A small segmentation model, trained from scratch.
Model: arch coatnet, depths [3, 3, 3].
Rows from block 6, named by matrix and row number. Rows with one number belong to one attention dimension. Each number is 500 + 50 x the weight over its row's rms, rounded and kept within 0 to 999. All counts start at 0. Numbers have three digits each. After the name is the row's rms in percent of the matrix's.
# v: attention query, key and value (stacked) (model.blocks.6.attn.qkv.weight, 768x256, the v third), inputs 0-255
# proj: attention output (model.blocks.6.attn.proj.weight, 256x256, transposed), outputs 0-255
v.12 095:515396500478498485509599454486571512543614469545515507477462493553468418532561525384476497460532462483421450510480557555531519488491442513501510574464571488469474492562478521468513529440484402527543512481363501449476482528501423528393510547591500511472529526445467560481453487485438538494416435527520574437489538603536528579566553481511525452490569538510468521460441438558552525513436427534421499567561486525535393513464511447508503565468522476483529450533581530474426525556571527490402462422467435562557554536553528507524498473402400509507539536490505443436511451435468460399453440511467574564463594400491485598448508541641494441496421539598471506445412532510566530381463485530560494511501502469522447536511462426472462659569509501525493541512509542476482549444532503
v.13 089:389517505577531440467503502510476559539541496658452509455527473462590528501554464462442524516499502496513501531545448629505525490474449533543510462577468425471503486456435483434457437613444503382567527510531517400449518500427431538481421501505424465551549493535517550483535476398576547476479516527565554561572453506493545429508519590512504524437552461421579426524371616426509475540471490417465405410465512469453462465554441603446479453489533528476580553535429565497574526522594525522564457517533500453499498506477467443437511477512527573488488619498502561459499502472552456585477477471425463496564419551519541457499516408486566487538540473474506444471551503564532468526504433469415445445476498551579502478421456542536481593550447479542527475467489444471506587571427490
v.14 093:456539462542405481506436408447542568509500525503517508483560506444426542486415482416526451432534488390579558522498468512479434563393484479552494446490547499496472546381497520490510488606511498466410449438434595477538510472486482494565514435490449533549525465485504472406576538460529527475581515496534517444511494533482417465508456533499482625469547445451429517444506498511541575475435527503478329433507608520495361506477479515540465569531538511473576439519457559425477430561508448482591599528496497429530573458474569459409521500558576541386474560469518516518517483557537508446425429599501564528540578533541574555547505567583628495534476488512438489543496524551479465427530527528522538551482450523502490496404468448530557480558491408516554495457496548491550458487517513
v.15 094:518536465474459558513428440541556552467467517540561502442546437427513541501579526544555539551509600443468497607501512593484534479467513524516472479473443536558516486498506462449479508546453557527479481510536552465514433447537461487492456458400571597474493527481465503470501572492514565466513503452521472546490530472505438468564513488486407545438532495518466477576377391597384500513491516432380410529508484533556501552487501563537531515515522553519478441467479442524595494491450485449419534397471579473444486488432556623462541487537456583486490386478527524545413489439460503510398512530369490503395507546424476582483478567484601563449508511507465555607478519416487492436530534543459521410507605404574579534459497532507503417571514544508504417437540543544483533561433538
v.16 093:464554379481543487464567520448589547551531503546522426532518443527466525546466465475521469547497497519496412503483570496469431444449545620537482446500554499537502461484504557543488459447534428558538409540531500461506528437609516438491449459452553518518495460537475471468468472492476466428478514583469479495552377571530522528530436520405557388418427550596540534611518535528501571545486490444456401494485489481490475465553502452461457473520472421495583527583597359478538495449402510571472493499517521502472418501531583450525471533485613524557432555400513556470446575532594464518482515482530590436523442568444518457499576464494541447520480494490434507479544512467595388495522472553506573388597436495414477486457580545508502484454466550530541571469510516456494457560426508
v.17 082:524541490509509498578504590441513499519460561478494377448546518517559469492519539601496516442532434460491432460407538486607441463494449549546428433521525443509492540476540520581503503496545487442436497473433524587530508483405440490570429521504521451522494436435528506379526559501490554496490453430533437436548449563473441446455550476573440571444511500439577572479449465593513437514565492547452435558500608474539497522530546549492570458548531432420431380539449462511457549470516463463541473485481554481447488529458477449494529491587415470499561464537466466470562486486477443521597569583581493523686443451509460473474533484521441444531527504544449472492450509523546446438574456514506477509532559510497484595517583615611501458439532536497439450433390454515497478540463456
v.18 092:475569635536532585550508468486458475608410505488544443494511491469535482558453511463454484465425537538494583438526523578535538482498415497418444575535491560519463442579543421452572514515497452448570486504435318542473425534537516470528475481500435515476544476480488470500502590515435479507421467491445488513511516498473496478554488530403453531472417578520531535434569554484479394577454492457465419455474531453568596569530504504475489553507570510478519518433454507435528424549473513541473534418578411585517497473577484624524457497497503532538504498530539520604500545539475466467540430477460499537486444526510497496552521405444536603517570489539515436452577556530449474557504550461461351488443560479559525443552541582549420465512490547468475454446531410516569585545472563
v.19 079:445473460500481431480551444562483523457538506499470576508470466592519528559504565502419489552594525565490481523510413488481523521560504467477437407513539509445504629477580442536480480434484560477468534538445493491468424491488468554536496456367477593497514574606625523531513451486446446427469555463523482543567557503392575554494587498445430417412510405457479414607493461482502510468475600553508446546511536449511437405532548576353479397594395475579571443551460504535502542517518480465525550472509477514541545480525436442483467460588512423510549532506458521430503514514538526493451529418520506516569504523538481592478587465535440502463406506566473488400487507491444483468521454504442546515466575531491505415529498547519551533584542531571475501472454467502595472472493506
v.20 110:508464460483472559519477475504514516414434539502647463522490534456470476573505452539547500468417501487568320481448506506526465547467404377489467468557469524469564546511544476485504457525533524419538528515454563520506570438515598478572496469479507531563511422484519566533544539464520519447549558565556425521474555478454505444537535548521532446419498387380531537461485513557612593519622587498553479498520501458527436450527453505421466452542475497560516520545583456452457484532494526497459625502397543540466514480499491473422531545597579537465462539452501603465543538467475518454445401480474550455507510475563474474552541550522429461488510459604480507391528456510546430456582524456473429521450432467546506553484491515577625588453523456496428507459509473448522447508521470
v.21 080:441526559459498445570496576512471467510528441490431515546555532520552434464510559492575477469489423468365457503445576544486570539543457456488396455569549526512496425569559530512492514513475548504494617469529509523542472450557458470472557539490452549407455580474410464481484473431569500433425568572492479452512450544486452452460514558512525473549556581516515526512426564502553390466468452498522487545404473444553578526469486494439471444461538519548477505497428476405456470476555495405488529565511481456592473491474565475518537459464478483567414488489511550548553466535473404450483548497603546452462587529415462607354558507573541518500561441468540394488432518503589562493437535472557435473603501551573531558453548495518586471469543510449516590485488470574428542464497563
v.22 095:551596424534503464567552571471468485578438544487447485496468508458492454489514527485527499445469451490414547488585533397580508420502464502453494578410525502622538476522442533503580491496499615557467506455474436464406410529495515504603469562587396590441408504538449509520433471532466495483529471451530490498454503468526424537500515550454501435578558626515461470521577555483513522511509510581455459419482521598515582455514562426465558458516531586449508551583511501449527466486481514527529513416441441530496552449552497589545558509565451564447513545588518413537545509474437529517469513440517575494549580499407508432588485490479591474470496514466481487580565540538431526560430457525605450509430472492471521433466479447452472438496506576472434410471501480461456535462476607
v.23 112:590479461479494485572527529448490457440461462544558508549473546465481447595499467477567382405518475498492482491515511476504621557504495399428429531463489366469470451461544504511493511481555429537581497547448512489521508403441606467425517573451518561550515459496503542486541464550474477468517570564506429546438518493488582558513556471463608477485490581430463452511501410570519550526444545598480426460591461503527486451479494516542446463530558399503540563424493519543583501596420486466441516579462515483456445483515540470457482418500478457459451583548480500519535507557509494441509536414536542477447611487535543494494465538490519515463532460568404398647568517481478482505445421382535414552483453510538494510452455469450542517486616539554589460477563537472536442511559520
v.24 115:559527560538528534520450529507447527573389440533503557430497525464437449578501479505586430509518482430410577462519472518467549609561478515514473460480558549470565496523447423513494538471512485606436481482533608510498491525452540491486426569504418463509542476496481465530439394450428527529426549588596511497524475534467572538541456591494447496554452459534503441494492455493533376445440485493488430568433555492501484513591424549528532500517528545635426473500494490489473504514502425457476522479490468560544493435505541472487522540498395440530534449576528471443550481435503552566567658487564516505491539473549465494561538457515431536537537641520503481497491617501445492641430469451485479542484551589525466517508467501435516518560404485526473412497526507466512622428580463
proj.12 100:519440422481580448517466526456487523441429498449527562518464438557453522439384492499603492640406500515467460460470445455438475603525566533527503439510480550531500541562517417542478495545523504545439531471599439446452530542448543457492460463455434470510532470605488432435428459451519449441435489457526448455601509461511484534483445589470469444534569466493502576580529563552443463560584511445519471561469493463514524507466494536456457459509568553499506500508496501499410593490406559483509518450483496528512617517481500510496566552503466604548492511455607443561526491492532484513485499489479524508453429494443486459598563575489488595481472492564462458439424591460469521561372636543419482540438545463474529583434530592541578513523467546572559526476529559503521511454409456
proj.13 086:490410465567536581492507489478506413607462556395503546549363535573464523485490502536568532541567545510549621432530506412510393436483536483409476487457468377499476504542519468476586521421459493566480541553523452489511540450508477462435479438403604487452510478530547500484483487549501467549508569480470500502478479493525437500547559419530481520537429490408462546580405535488531573546498470438472549458476557497480578450526531434467479548558514462533495598397602513578483556506628512537563475498449511536483459454475375488445481426486454486473429508543541569575492532507457523524465500558586496411489579435526512570419573347485506400429475531444530483510510548538585438493538534519490509474580530537532487482461515454510495483555486511575508450535544435492455476543518511
proj.14 091:575439500536439572514503578494499485513517501505467523505414416445506534479511544540466525526520482543532555462492440472571492496536506536553535542445512546493434498504513499524459466485508529517354497515412523556596586546443581495388436475546499497508468516508476521477492430497522405497544476557541534476529564429528566483508601513514574532496498532497453551518490426477575468443517524551461557582450521516460484476512510424509542455545523368549469577423591497519480573479623388583535371470425511488501476477484458443532531484507481540531611514470474553512481422420407503572564503452640462502531461510412500415405535482464392458477529518466481475539520547523557490503468499454411505514544545437441445450463524592496469521456441414518468509466513427516503544685579542
proj.15 094:487431444617500464465589401527490411537467465483459507501439414405498449587400417489436540425589521495509447603435601450399524524499531594485526555455435578514465511533516462454577551450496488458578478398463493447492505499551436458533563492469496413543603529525510444519484490453591435522461485554592479537523531558546493536485498503452546519436548454474534479483495472524522445514506533560510571543548397541516560525454448475471463483623539470546497486553501474495485395456512490580581498567457450470557527517559529544533545450451461429472551522513489457455581547520484514544487476414613468577562525523498466457427399536382492448509576482516493470527592465602457552564482497488479562515581461538470461474475469389531510524468503552541486537544496398486535477515549451
proj.16 095:477522389515563466498454384497430514536502464427550580515534465543531560412472485473616498501531485604409573529626412579539475540470455412564441485458494449468499545475475459408500518490420551555462561543505558501394473501471413544415473455529542500536477520574528592516466452535558508474544490577474470467477469512503459392538473492443405560549496332508475575577467473438563464530496487539600560497430504549510543469543503591491509487470535560514515621423465509495431470481465577524465511500501508493506433442495523412589504455547463460478569528504526429567511467461444500460504480502493518575544545385543442456491561551538466424425482531541533443536481459494498540553492589504528502563409503510433495460563545471518453453521547541582493477539407578532470477453500524
proj.17 087:397409470410523444443489559551432412547457432537518488497450548504560475429474508559464621438419544530538438530527451508412507505481547489518514466474523589528481507448419550541604547529452449533497402497504420488566509394507510493466508545456521530471567509562446601450517525516475542549400530573492539496537611471455544491490440500509505402463531485537543586553430550505543490476566542581555451552465446482516532492551514358464575606444478470493449508537566497498552434456440545423464502506502496534555461587489414477478530509510546490531575450537447449428507548463488413562482598497496534452391534584528467565471429499554501489502515452433554459466506543544539522514427469508378520548551438478529453468489541476442551587526594423439547467488512517456435571505539520
proj.18 089:535482509549524426473541565530496504495553524486574509525512443539524423503518557541544540547503569479450450522543476458413458505405537392493433494522571414424458511504444491533460548434472529586531484491470527441551540452517440414518639539411482490476499566478447466489469468484527531581504498478437531470524463538509381497461619405535506518590532496388479427492484494556551451533518499525521485528530476494553470534487454580454537423526539534524585463490471574571499496553547425474604455534507547499525512511431478437474461474543444551486445528619538480404487555554518483515449494491591514413522498533592522539367385564522557454517500506477469541448512483425527586425603396597473469510543506534544462592558439496476546481535483400506491552497458428513478444417616511
proj.19 079:519534511466477550532451496462518546573512463489345451447555530503479614436476435479452522499581438511548524511566550578467461503536482456438532532516579590471589440521489518534494526507528501509489511466537493544506628476539507540534493538558448471548497488484454427513431483450511508392569534491452536480441548569499474465493465496503452444462440462550537530422487475479473492468435467483530488440463463530400532472603569385457459556423542461493443445442537536598485564527438498595538456563555464493499505498593502606545529538500538532444560578489472566574535493469525472457494467514515589540404437521576451455463460561494427416498469555407538468574492529469492486566411616482484548534487424506497448541431484513534437361594389581540489526501491612475440506516488415
proj.20 096:527527567426453559439492563598502516546518473494466427410493475545530444478489532426488551492555496536466446371555471567503426514559539515405547593534595556447500518500541512563511529498496515508479482537560431515518496587501470438427562587414434422493454544575555463513438486512460498516461538564541554391463486470386517440506489515472403616550438551485392508459530404511492454492519614550502507515420478515471490507498481404487512631471474556512500511472525466440511493492496430479471418346580588512513569487608401517533499474476434511596507521521477387535477503467512532481509519551446514424449501471597426516486467495496455493455554590468538531577528474508482537533426565500514576443517430463486477447558473567536496470590474507502512590543544486553475519471500546
proj.21 083:569426489483466442485556421551497528405544516598451496381495437456453536491563480499496542555481503560556403455394466481550472564475509509450547448420446471522570549462489448542525510532420503539460430520497465435621587515549538528532537450427598491491458431544474514498527473475492481571446384533487516567552519427487536588574476492493452507478490476502502463536446502497520581486445528506427448432486463497502544508397449552497561471540423538468549490525545496495489529554519533560540551489662567475517461501499504607454516555566579432519528464637559566368434511432493487575432472557389461495508438485553484560504513500445488491483432540504482519497510580463540453444530511455430532506555482515502454560547474510447591586423550503462533445489511549399590520489418523
proj.22 095:463442474465495507575418449493446537563500393535429467500582479475484512568487437570585551437454492466554521421450468556530574474471539481524485524500484577485410541533524480603510418507494520442504502523431581441570512601489461530419589461475447478417556557440413537549528411466523518539545546522435375451472489489496578454473529513462525533516421445464498505506534444543522466550525404497574487499532480511473466437574434499617445416499559460517481493478459462556486440439494462557501457597537477452487457553425577475514577504585567467543486607467508547415488574477522588518493502447429572472568512506536509577431506534488563511512546450498511511547515450358519524437541516545468521573473581466476484497581482500488496607499624424460537470512451447580527536550518416
proj.23 106:501574513544468530512481465525465535465498482453472502474495412503486471508524485493492506395452496454488557510506488453519492542497566593512568477564510573443505512498464503592495521489442458539446523512621517439520522571493421559438490536566410482517498606618542493433499515461463546535445482467507505517505443521547391499475511474467408497528468527519383569561580535581514447500485498584504503530401523475485461641470465465363583507486566521487448611425540471421482465500454501473409532483461484492432521382464531432476488623503465518500497497462412523498503491359542527526536459620428601492569542535474529482421534500479447425433523557531516509477507508449539525486516502514509579433498580505539477516549470626538499419537470499410468510475457537633591518486424563
proj.24 104:473430498372464521540499472446513572420537463497487475505546555508471556540388535465474590545516537445492619566531532461546481533467482486465398463485416508578542612458521485445563520484420473385487446496510452469520427468530489383442530594503522485466514519570415462468510577537528535421513552474443517480498517476511549531450461401559466483475513420477518538488522539572565504481426551554524559511431430448466603509510542464505531420485488438371541546458553600470613441507461512532524467529487534556503528583467454476440510469510489529478588518527532438498474524594500503495419431546449515400528540531494535423465504468488570520552437509523489466455542436497475580382549471502450605475515452519506509411466439548603502543549639478533484504498551501461546557559573485